From a checkpoint of a small image classifier: muon at rate 0.039, batches of 512.
Rows from block 4, named by matrix and row number. Rows with one number belong to one channel. Each number is 500 + 50 x the weight over its row's rms, rounded and kept within 0 to 999. All counts start at 0. Numbers have three digits each. After the name is the row's rms in percent of the matrix's.
# convs1: first pointwise conv (model.blocks.4.convs.1.weight, 256x256x1x1), inputs 172-255
# convs3: second pointwise conv (model.blocks.4.convs.3.weight, 256x256x1x1, transposed), outputs 172-255
convs1.70 101:420542554505475496492488448495367559479478504528349491545532492551536500502620541467579428463497543485567493535597463416473479565545473448594467515430550542492562465443524409387449573539586529547453523498577500437571584475519528548502549449462597435433
convs3.70 100:431606550553475471411495454511472475564532534401501442460570503599429525568543531440432511445503495505530555558515509403511557528529513472462450491524566551587466571492503559519470432529418515610547490495522478469538568527341395543593547588503501514434
convs1.71 103:519480488554494435459530628439557532460466550565529458517490452490455435594468494517477441485566493480485469423560484426449548385508447471476494510456466470466602520455499505464445461540535467510444477513463473471468559473553418367495486505487567439471
convs3.71 101:580533528540506570500498547514364442448533495525459469528489495438443444468539539452503556499492496519464415479427524544531472560520491499496520561513490515486492477419423514525458453552484389477670514477483518419513513576497531515363531487466545505484
convs1.72 102:404440490530464518467592529439535569503491484409535573462455441456515533546580431582509486609552594409561556519523498538533633561536404381542491466504490491604484594380509526462491490519457454467406568532459451507506573501476521470645546470485498516514
convs3.72 099:636488496483485581588555532460451436590535459399503457527543532498445470475522538415484443441454326516445570508501487565454385549551542555505562424480491459501516517511440496456515471561556498437483481477479480378481414525504550514447587520495501521452
convs1.73 093:449362474519482532422470412514479548510521561400480503674474560446561489538497507476640480474520463446536523564492566482536478490525504450521392480534525497469414529484484477463546479533429469423497555406504516443483554439508512498524568471445427421541
convs3.73 099:523599443332520491553502490443456519459527467503546570536514489586505468479377499511511471523484526541508503548407412567526507603522454553447535492511474463491477488499569519480423573493499520439460508548573503541479462536480491508605488485606520540485
convs1.74 100:568404553575466493464498470433526525604515480525516521456605516590613519496484588530555496483520434463466519451460491522496549536464433472531436505555562522572440474539496528505507516466531516497526508440500461492500519464444408508504554487527495475514
convs3.74 110:481491500462593446440500485507499512481451519522501474433553502519538431488553518527437494404468521489488495569397486594454513501535589562520493514523506518536469507516561512521523488505535472576567471495591506573492512539515413508442529458555561523540
convs1.75 100:478451473471546559522541492528511546493472499526485564472510488551459490447470513569541486538519511493565485513494518524433617408452504455492498523460480639464498458519535596507466404395508408572552478479529561561494454470532440477479608465498411410552
convs3.75 097:517460563505467503448494521476419508409471489472464495577503523506500591494470445460510464534394458484539445497526456566447467495525492541482410537578449499475431420454453531569536446487501462479418465532489494566492400473519534537505498504479458424471
convs1.76 095:518512459482389517441511440459468483515556532418382523496544468524539508534497443411514453450458506517514547507454538567486459445512398481590444557531552514390470511542433495429457469579439446468522461477533536444480480488648478468558475547482514461518
convs3.76 096:498500546478501516498573420470487559479445516531517474496512531431532436588453488594501450533587596420505511544447539493490444512501594522483486482535479425472485465528503480442522555448549476513412505531531551450494476448504458484405460457582573444524
convs1.77 102:502533492554486461564484507491477592414513423462501502479494537435504537521567506503564464574536563464505493513575536536512483521483504564575576580553497462469502492576545508521494487556519488498493479482514482582508547566505460485561554526449499471515
convs3.77 108:543468466477458453569453461479494434436429463484535438468491506529528452432511541568537422505469450376491485530410538530543499492476573484432497446579501540447572488432540461442483571465500547483360464503513494442533531472535470380489549490482440430508
convs1.78 106:567528450498480543429465439488475554522495451450503468540470453447456481477515430519542522478571437503458521472466497513441495558547561530451422528428559454535503438442446520523420475449536501426472506527506491517538567532425590502579530464449492576477
convs3.78 106:427459551520488523546488482600523410458445498490526395544482526552539504523484537520469532459528518536406436536449454510589426447549380489528559523522448442544515401457566610530559539510529509509639536551466581425457521447524340495540459510475468501569
convs1.79 109:442566417560486565526442435520473567575484511521521481532548539541579527533604444484530507488462507529542524523553512548517522502574450461489473528443509529517533617479446487485492531473539512508533615475515407468505490396568462481521516444546489529497
convs3.79 098:530435459473511518421405484517491525525505453575445521465535546520633581456519513536484496606517450457439531498507464471507507451490454515502525454553407514419424469470547566551479503514491374531428475501439579464482425556495465489498405454512508503501
convs1.80 101:432534455453518479462577566554510512529541517453509569494567584505484484557447512490491495553396536516405506566513440471457466408614508515428533470437434531481357481510554499475484489517508523509618465323450526347506365460494475568548491477476546525451
convs3.80 097:515455467459532574446546540517430531465521494520548455533533545488573564473484556499478476484499508521472518490389581520502490410516495546571531437579500428498497549541533560453467536477494552494564518468460487384439460538557499508460543426455430484508
convs1.81 101:493502504501500489574511574473524537577526466535454537482451552548471467443644476544382403542498476547579501528551530576590549509513559542504566549469483539481498481469474482597444518600458546478452415514575578488446563552462592477497510548462495519507
convs3.81 093:546595475519504433523525463496418590519471520505492526515579534537487552465467498607435562487457539493483528544450516497473475473449465476567545521464470562474498540527477510489422556445574558487489486435480572557426498520435574552420435443421492559525
convs1.82 101:521487409524379525505570511524496564516455516474498465453501481547493453564471433608516545441550520488602384513553559590569404503408502516494488490553460440464460531537548452460521580480513595524539446472427546463433498511492490439516499497517483564421
convs3.82 101:607558484470543511501473514440473451571448475549507565468531545476490565512461579542460553482440575451457476493474441493537410585507449465491533487477467489446459458441400541446456459461447481431530541465616427498451477429527442535527455458433415512551
convs1.83 103:485522453646489482493539449445497495494519535455457493544533585497523492558554473540462478561456379462515517476474462445500479483520444520518567460516500469546495490461531556547477470450476540512460552466420585470450488462597496435471532447574514450473
convs3.83 098:498557532479534539632526544423551547478509515554483451456490424531462543516486496452531439480506497552479456462440514530439501506413543453548497494508464425454478508575521491458485549583433503558612496533475568500566576496505496452608501519538520411494
convs1.84 097:455483527401497576537553497564486461481518513514509455506608532424499495485513521444524418502531579471463526526546514476501449490483438508517470550481500459508492540695431464495530515418581472442543450547546517514549498521486497519462515449464484475458
convs3.84 099:522527560508600595447443541490601485481426521441488583509521485445560502469506533488506475431568578498589637508569504478446446530328438500459501505453512448468483418441526557501542520540478530530503488443463382478489469550513542489500534603473454486538
convs1.85 107:495469431506438499532510433508470489456380421409584459444493520530477574442483586384476600384508478477515422545504463489522451527497463553515519460441465550409451442544463463465521496617581556483492441434476499496440505514542519526438582548624523422438
convs3.85 106:578580523498509547527463519576612452574509534502431462616538590606500480472467517464462492558485563596402450459451444427560455582369510492514539479418502543548438559499585517404535429566509540537544463484547538532474514534466503462588474449456495519476
convs1.86 098:453428569479507497490539555529660576578565467557528627469523595501493510610531539435503447487587426501447552537470481549505495459529440439512517451439481587423537365516514391510542504471443436512527595593526480567575463466507523605538565455450481410478
convs3.86 096:596519541467537526487489493487526460575479513452551464661493492470516534556476515526553561518498528426534516596553476522569608527487569455442558543603441535506553408512482464491512459519495483520514596544508462465601491462495525526489518516501490514516
convs1.87 101:538491500567465492537541569470507552506467484523521477521441449544573580511522473588430464476465497537477565490597436546502490543536465625593556516529519428530573559517497556617540583493565429454449523544411462472457583502508404519509498544539576490452
convs3.87 105:469515459517499454566576458504395508502508430582493475571583503506529524589514545546493551511545499487563548568480422498452447503548484511521509475550407492521499492441448500514452513537525562457412495556472362583464504509557451463435620518579484462478
convs1.88 107:519507380501494457509518517586537459549486477383545542414500481498659593483482568491707522530466538388509491515446494606455525510534452504473457468493520547484496511510536515549530505474569521506474415455546440500496560599494513494457502510502462524474
convs3.88 115:462461493516478448495476513488478611496499577431459501482417507541651462498502579532483529677486483550437619509504504475482502500542534575480643596467525401426536489474520569502488501495581464441506522538519552568482493561487417458478536532608548488508
convs1.89 100:418487547474496485490466416427426498506552488594516494540517530483619571387455495494454543651596454439451549438466536505503407545546456466517537524507539444523530513520552476515538483447509516456510514514530469386531551479566438386462475590602458489539
convs3.89 095:427466485547482503525467636554469458464538557549475505523515522480436568580506517480442428469466526574469486513554537558485527505508540503490407554433455525470503416555486463491509511466427479506552558442419493550494490455515516534436606424471523563508
convs1.90 101:514517501473472520489478422536505524501549471513523545463342401532457474505472390436573492512507502653586502546458472541515530536484498571540513470486510499567548502516503644639484533494439428564552497490547478467551502337509459527525468534431543492385
convs3.90 100:494417506556509509617548599535610485541474438440536449542471509529542490506532462484531529487567506438419506581549475523527518476524489531521584552430552439413549509482527550472444533518672530546491519538472520512537556469520519502532499466561482453471
convs1.91 099:455507544461521510573441438443498420593549532504476542465577474516541422539505511428520499494437441462495607500412483530460524509545486442448510427424566527448456517392525495475540533453538523482454513441433365474444534417473494527403466543583389560472
convs3.91 103:506543535507592477425478538525425488513535526444467489488592512523446481474491460578538537500473422546469528469435425520436394454514474553401451512435542518567412442556493414555562508487506554446439523450565469502478499492463465520619492520490450512436
convs1.92 102:488472532556485477517511459488511570607440579485483515541446643527486511536602570464540456496478521453464471538529529528601536444482556568473520436458470575546417463500459474446542470517580472435472545528481466519528528555486529527492385502578531426436
convs3.92 102:435524506613489482498513543462403505438459499573512436454526528446501561478502490452510451482551493529530566436475560508539462548455416505500472547490499445566526487411422449585530513509448486570477452535400424485456459564439555500490523583459474472503
convs1.93 094:552452540501533553556400525364474488454491403507488604434502552510426532551453440422508426491424553551516453497473540535514495423472457418576497516428548576423574420432518534459450488503488477526550530558434502441547477456562496519540474500507463402513
convs3.93 096:456579615508523473493476504527474492472527438545547521458592511553493527477532467356475537498529640525462514525568531578499483545458565567474572509528502593580546570464516517431501614391513539486487413454492460516439439482435573578496574529517528559526
convs1.94 095:501475441490439560472456501432481511583447508492434505484530508523475384618459450558503535499496483517533550466466533526519510523456444485505467547403485521560596547486560463441529467513653583508557517526581492456493507588459489555470492520469474381358
convs3.94 108:527527408527563548491483514579429521563431508455512496494472516519468533416481446440457586492527578525513510584609413582440464520447569526493450480557518466491461486509534467623423568448548517516477436518368489580476531501511453599552444474613625477457
convs1.95 105:492492463465397505532555463529436510542537543513537516472486489544456478489551537419470544500519442517463514464490478567495439512483570498503520461556509530568437517642537487387486628402549521486547492555516470523557479450587539532489572495433532513551
convs3.95 099:540482465502499443619578519496417396602485474522356550497484394493498552505493531630512518519477478457518488456416552552503557569530514487400505541418550531522426449528595505498400466498451531554355487505524498497558459600536512568496431460527564528482
convs1.96 096:498472556517479455628442443440535567453483560533540521466483500581490524525605528457480522376489529439455594486472468472523480464561473472644552507415540464462498478475539449416565527500487436381547499473501474503514487506369585462484470515514625463509
convs3.96 100:531492417547594433586494388527509484576565459488459491395511547493510501483456499462458526495555503451435483495524465501545528418440528427502480498508540478535453575569506546524477577426448501491448538529480501510557482489411533512612544450413423524442
convs1.97 098:564438488499498488559508465481395394469478470506489568573495476467378482510496544445488541519511371517556585482476515602489481493529489538512512489514506472525466492523535446491477532575556439515480525476470481375473508530490513611499585501487569534536
convs3.97 107:443509449587534555545509476552588563485525489475556442536509495496547538522439534540538492509498541477503449519511533392525551485566550482564470550554476532470541494549475407567486526428393537519403534517481479417521501465549451506491565508497480488531
convs1.98 095:471463495554462510449492516375487624562447504581494460520436540470518470521426571504482588506576370584417500492483557435406524508558570479432445530488504486458509464439534518582501527565487560479496525468487511488499494568550501564490573529533537473422
convs3.98 097:544471477554460513509408512597488558578479468443471456586461438502499567516466580440546478519550524478488447435530511463579454571489568559522510479449445471540484414513531464475504440487527558455480564399550469517526568449485519528509436492518459486501
convs1.99 100:519543527462467481550498490450497547584463523504466431518417460498514595455449489555414560465499492520505471525500415524455449402537464553388474447559483412564407407464556413423421522580459419484523581481442531540469433507510473393559559505450421411460
convs3.99 106:530411528503528526517475508500555494422551570493495540471473458390480503475536440490563559543516482486416498436564435496521516456566551542449495539458491566541610642487487541440456486502529444504610476491493446487458529537440451490467514312483455465556
convs1.100 095:567513500516519541471487536481437561488478533508395448568531436473460502540492499460422534520556414475524468451459376466430517523404543557397560503421432431556403482497436421422500529497486488483556467531533486424511541464531515469474530474556564511564
convs3.100 097:470473545523455625541485477470447420438558476512562516537511449457510444480405532447450477510497475407527458546478575470484516468471430440472452475510458526506512590422451419515438531467467409532481452455513477485508522524488517492457527441437523542457
convs1.101 094:480520560426488524559461520510470543482558652504557514539547520509464533424564485514556610564484406465513592464558557530515560558458493511524478508491478454447452550519551478398533486531540463539409488548444443520522520517552410542491418586466517543490
convs3.101 089:465517565489564452506515525502460529531413488494459426618474561440545510586470527575493585419452520482373403508541510499464443499529457446406455545448469508517509497503552554423480484411500486444417391583482495581483492579485466435409456498411442481547
convs1.102 101:499493489499498438521472485471604522467557553466527520455512543452504580460471491413496463448483517463436549591530557384538590425500525373474496481455439479572579490564543499529545467537492327502481486604462499539532437473601455489581493513505538473555
convs3.102 111:559573499514494532559449515586487513548492663518532500501462474382532475473505438492502550542507514570556550473478516443479457505522503523457524512466490511421457537554496436563362501524588490524541517550466549497514517526502372482416503520501496532534
convs1.103 106:507443501569578394455513477531418559511471515485488536534533458493495440515481575495510513388456441425503569512514504454500519528534452475569439555470437455496555560536451478569505500483487549500491503479463404535508523508381441535425545477478470508475
convs3.103 103:557496470571387590525433423451493513469511508544588519437480552531475523482524503488556520533531496457554562487540417525432402529462517511449512436453504532538480439512441449417472428468534509499503473495566533494468539508440480491548514606517419505484
convs1.104 102:586451496515586494516595532527452514516439548460452522549529539640473500506554567510501517496529465470430478471492518454539518435491459463547433535497498526486459587535508407475455510478513554560511468543476488552532455549557400514426499552511491462499
convs3.104 101:442487511531609562509440475519404516503449561518510431474474438518514446488420476549513439474437476527468510416502463448483552507381451541519513453434459477502471489480539385439431513517442580499455477494558617516404468422538486403489496465426499463518
convs1.105 097:488455481535515551428464502400568428522490393526521424480462557489502491511649449501511570469449506508593515499474508468552616493459509591431483549498484469501483477466494548467435476496490476443601514460476605494486541469338457473527488448495473517522
convs3.105 099:525547476430433586504445423491527491522495515499518566487445549582510545535493505519488514495429551460474525439472445492504621460348444520488476492496505463514565533446508490545532455497444470510469559497494432427580483498561455401469585531473520391466
convs1.106 105:573498552592458403508508508447536595518530500453511482430485494457464435560541481396557454425366563534586463590479533521525547456464519594577553465467514557469466560444564538525501416509466492450439487510462500522519488461395501514558453567519467499531
convs3.106 101:492479402506507493445500529450500461444478514443535483524528442554465481561565513453474502509544546524398536527470597524586555557473546531456460425483550506580430537487395544473580438546484563509532597505475472444482546380494500505517619542476557439567